From a checkpoint of a small image classifier.
Model: 2.87M parameters, norm batchnorm.
Rows from block 3 of a small image classifier, named by matrix and row number. Each number is 500 + 40 x the weight over its row's rms, rounded and kept within 0 to 999. All counts start at 0. Numbers have three digits each.
After each channel's rows are labels from the 100 images, of 14976, where the channel reaches its highest value: "top examples" is what is common among them. Only what is clearly more common there than usual is listed. The data: made-up waving flags. In brackets: how many of the 100, against the usual share in percent.
# conv: 3x3 conv (model.blocks.3.conv.weight, 144x144x3x3, each kernel summed), inputs 72-143

conv.59:564531480470567504500437515511510473473461484455493456481516448472535529500495433503550444460516430461507535544589523500450495504477526483435553474527485536453477521468533486508533500519430449508554474512610543428537
top examples: ring (40 vs 7.6); flower (28 vs 7.3)

conv.29:529542578460521504469462510471488497513545451483579443477479450544524482527519377451449500485546478535524528478541523499511479459538504480534537492484495540506456494527490509460448452548510478545497583527441567474486
top examples: ring (76 vs 7.6)

conv.74:566491499547485492485469536488461512518542450491547511506456513470487480535457453484500572531533529467441459543463555485483523502521442508571470562440553536488478411503406503394485536506472500503502417661473507481431
top examples: ring (51 vs 7.6)

conv.125:527530471449463459472450589541520524616520562509486441453494539501493527473483576382508468494415530482501534497571469505473465397458521420499505488541523473543494507468509535460510523532553559399501542491467482462505
top examples: ring (70 vs 7.6)

conv.62:456519472470517503426507487494536484484387501531476471474497485487547453480521433537497435452483480440539491469488500432527525465580543544422543487547447446492517611470476476483532464525484479442436508482458507466497
top examples: flower (58 vs 7.3); offset cross (32 vs 6.6)

conv.15:483484412559501459501444567496536455513452478493509463478477480565509506524509501494456500445444493543507527464499514536540527431421506500498514455480493467543451501454508511479575487640529540429532508449473571521543
top examples: ring (35 vs 7.6); gear (32 vs 7.4)

conv.129:523413533537485519479562475552493539481443526507476455426503478482484508492443554436449416523451425493560519449477448521488459419528521514418452586521509456468384473513511525547488568531521455480514573505543501554504
top examples: flower (76 vs 7.3)

conv.93:524490512465415495555561541528405563498488535522502519489482459506532506498508501507445412482441487504454528537448449516497550505517465508462615405498473561488502525482490447540512489511451458464489536432520479509515
top examples: flower (71 vs 7.3); star (29 vs 7.7)

conv.44:484467528439469515541460536516507520467462491507508392438452505483483506461499462531450499471565521550405547491488477400448511466458495476518512471459500578438383522471524493461553474443483579500452459522394495479433
top examples: ring (48 vs 7.6); crescent (32 vs 7.6)

conv.53:462523578491460488551563519539466409507500480540516508525504542435475548458484558520468525490578506469562468493483451460462473511530475471478473543512499542436560447428543466474563486500461473511477572495538462470451
top examples: ring (41 vs 7.6); corner square (31 vs 6.8)

conv.107:454388509493496490535516547476490529473406560496464496497461486464481452472495470470475453543546466524480425569445526588523515470495456462512514510492515490504457511446520537453483526511463484514525508522448434468467
top examples: flower (75 vs 7.3)

conv.97:496395533503499510484503462490479495439484427554456465485527471504481487483478461534565556536498469439560463531508501518573574484482532428437531536558521565483494507475478467512521441578482444558474572528469544456450
top examples: flower (56 vs 7.3); star (31 vs 7.7)

conv.26:471462471599513510491413473463453536576545562479465461445455482484495470497481443479498582508482431550509522436526477543502548503498413437523468513468514526505524459519455525537435471517470513575503556574523505502486
top examples: flower (56 vs 7.3); star (32 vs 7.7)

conv.64:525473484546484562499517534499497549543484521523426455458524501437490510487540443485496537502550559503414459455572511496474494394479527493493509488505463533507526524496543469501463499522482472505452586498475457511467
top examples: ring (28 vs 7.6); many stripes (26 vs 6.3)

conv.47:508521542500399427548542456557487469497474434519513482537551534474444457464442526484469582534493392470554477516511470476479491460509510509549461490496575441534506452476528492477553463522493507482404544522553482470428
top examples: ring (66 vs 7.6); crescent (28 vs 7.6)

conv.4:489522512529529498487457406517575491502448480512509476492468543532578471526552464460542494450531448616566522473505524533541514484538434543490468513547456424497498545521544498475444507435484570472500459621475464521465
top examples: ring (63 vs 7.6)

conv.109:533545472504460496451504492433551494423492512514467520442547442464500540445468497469474565529539524505485509581481553440467522542482456476497494531488464556482516428507472557552463479367497505494467480464529569448479
top examples: ring (51 vs 7.6); crescent (25 vs 7.6)

conv.133:473490531453509556466537484475421582518533549508450464469431496459515469554557444525547592474575455510525539519502553517466483524515474496585566462445455525509448517513486508492511457485484547561540471551466483519460
top examples: ring (64 vs 7.6); upright cross (26 vs 7.1)

conv.92:509459448495524515503429481532569436518480495463527527424474497371484488514460482427522458448483455440481503547536475543456462508530528592516529538491528453474429427477485469492544517459483549507522477467499438483473
top examples: ring (86 vs 7.6)

conv.61:422511499521547521535507453507532531508505480515539515477519506471501550522510438487490560476472522480471507450459497517470555456512479515537525463473538499464487486453454466471522507575525442447492419557491474474461
top examples: flower (47 vs 7.3); ring (41 vs 7.6)

conv.105:494524409576584478497501492449534439505439464530455524454480529516492481524540459450539506498412454477572538533522531528483491483501533458476527371517519473555529528579522516518465495433514476475472531519559515501525
top examples: flower (84 vs 7.3)

conv.19:481466462538500555570412445486515439502473486533557461491500514535509540475517433513513563495509512418477503514584543404499487502432496483432512421506506496521545520570448432432498498554509465512426502504532437459494
top examples: flower (30 vs 7.3); circle (27 vs 7.5)

conv.56:479506413526556497529483409478545557489499479539508522527560491503478506503493541544425432512420516422532454552549531517542511506538526574522517446496527525531432541577497453488516504537541495480452429388574526467427
top examples: ring (57 vs 7.6)

conv.76:454399491535514596501598521483451485532456523453554440488513555475490583531493453520473455553452506507446509515441460506485404475469522459478521510471519477509434493539499481501471443532486503464510494542442518465563
top examples: flower (38 vs 7.3); star (33 vs 7.7)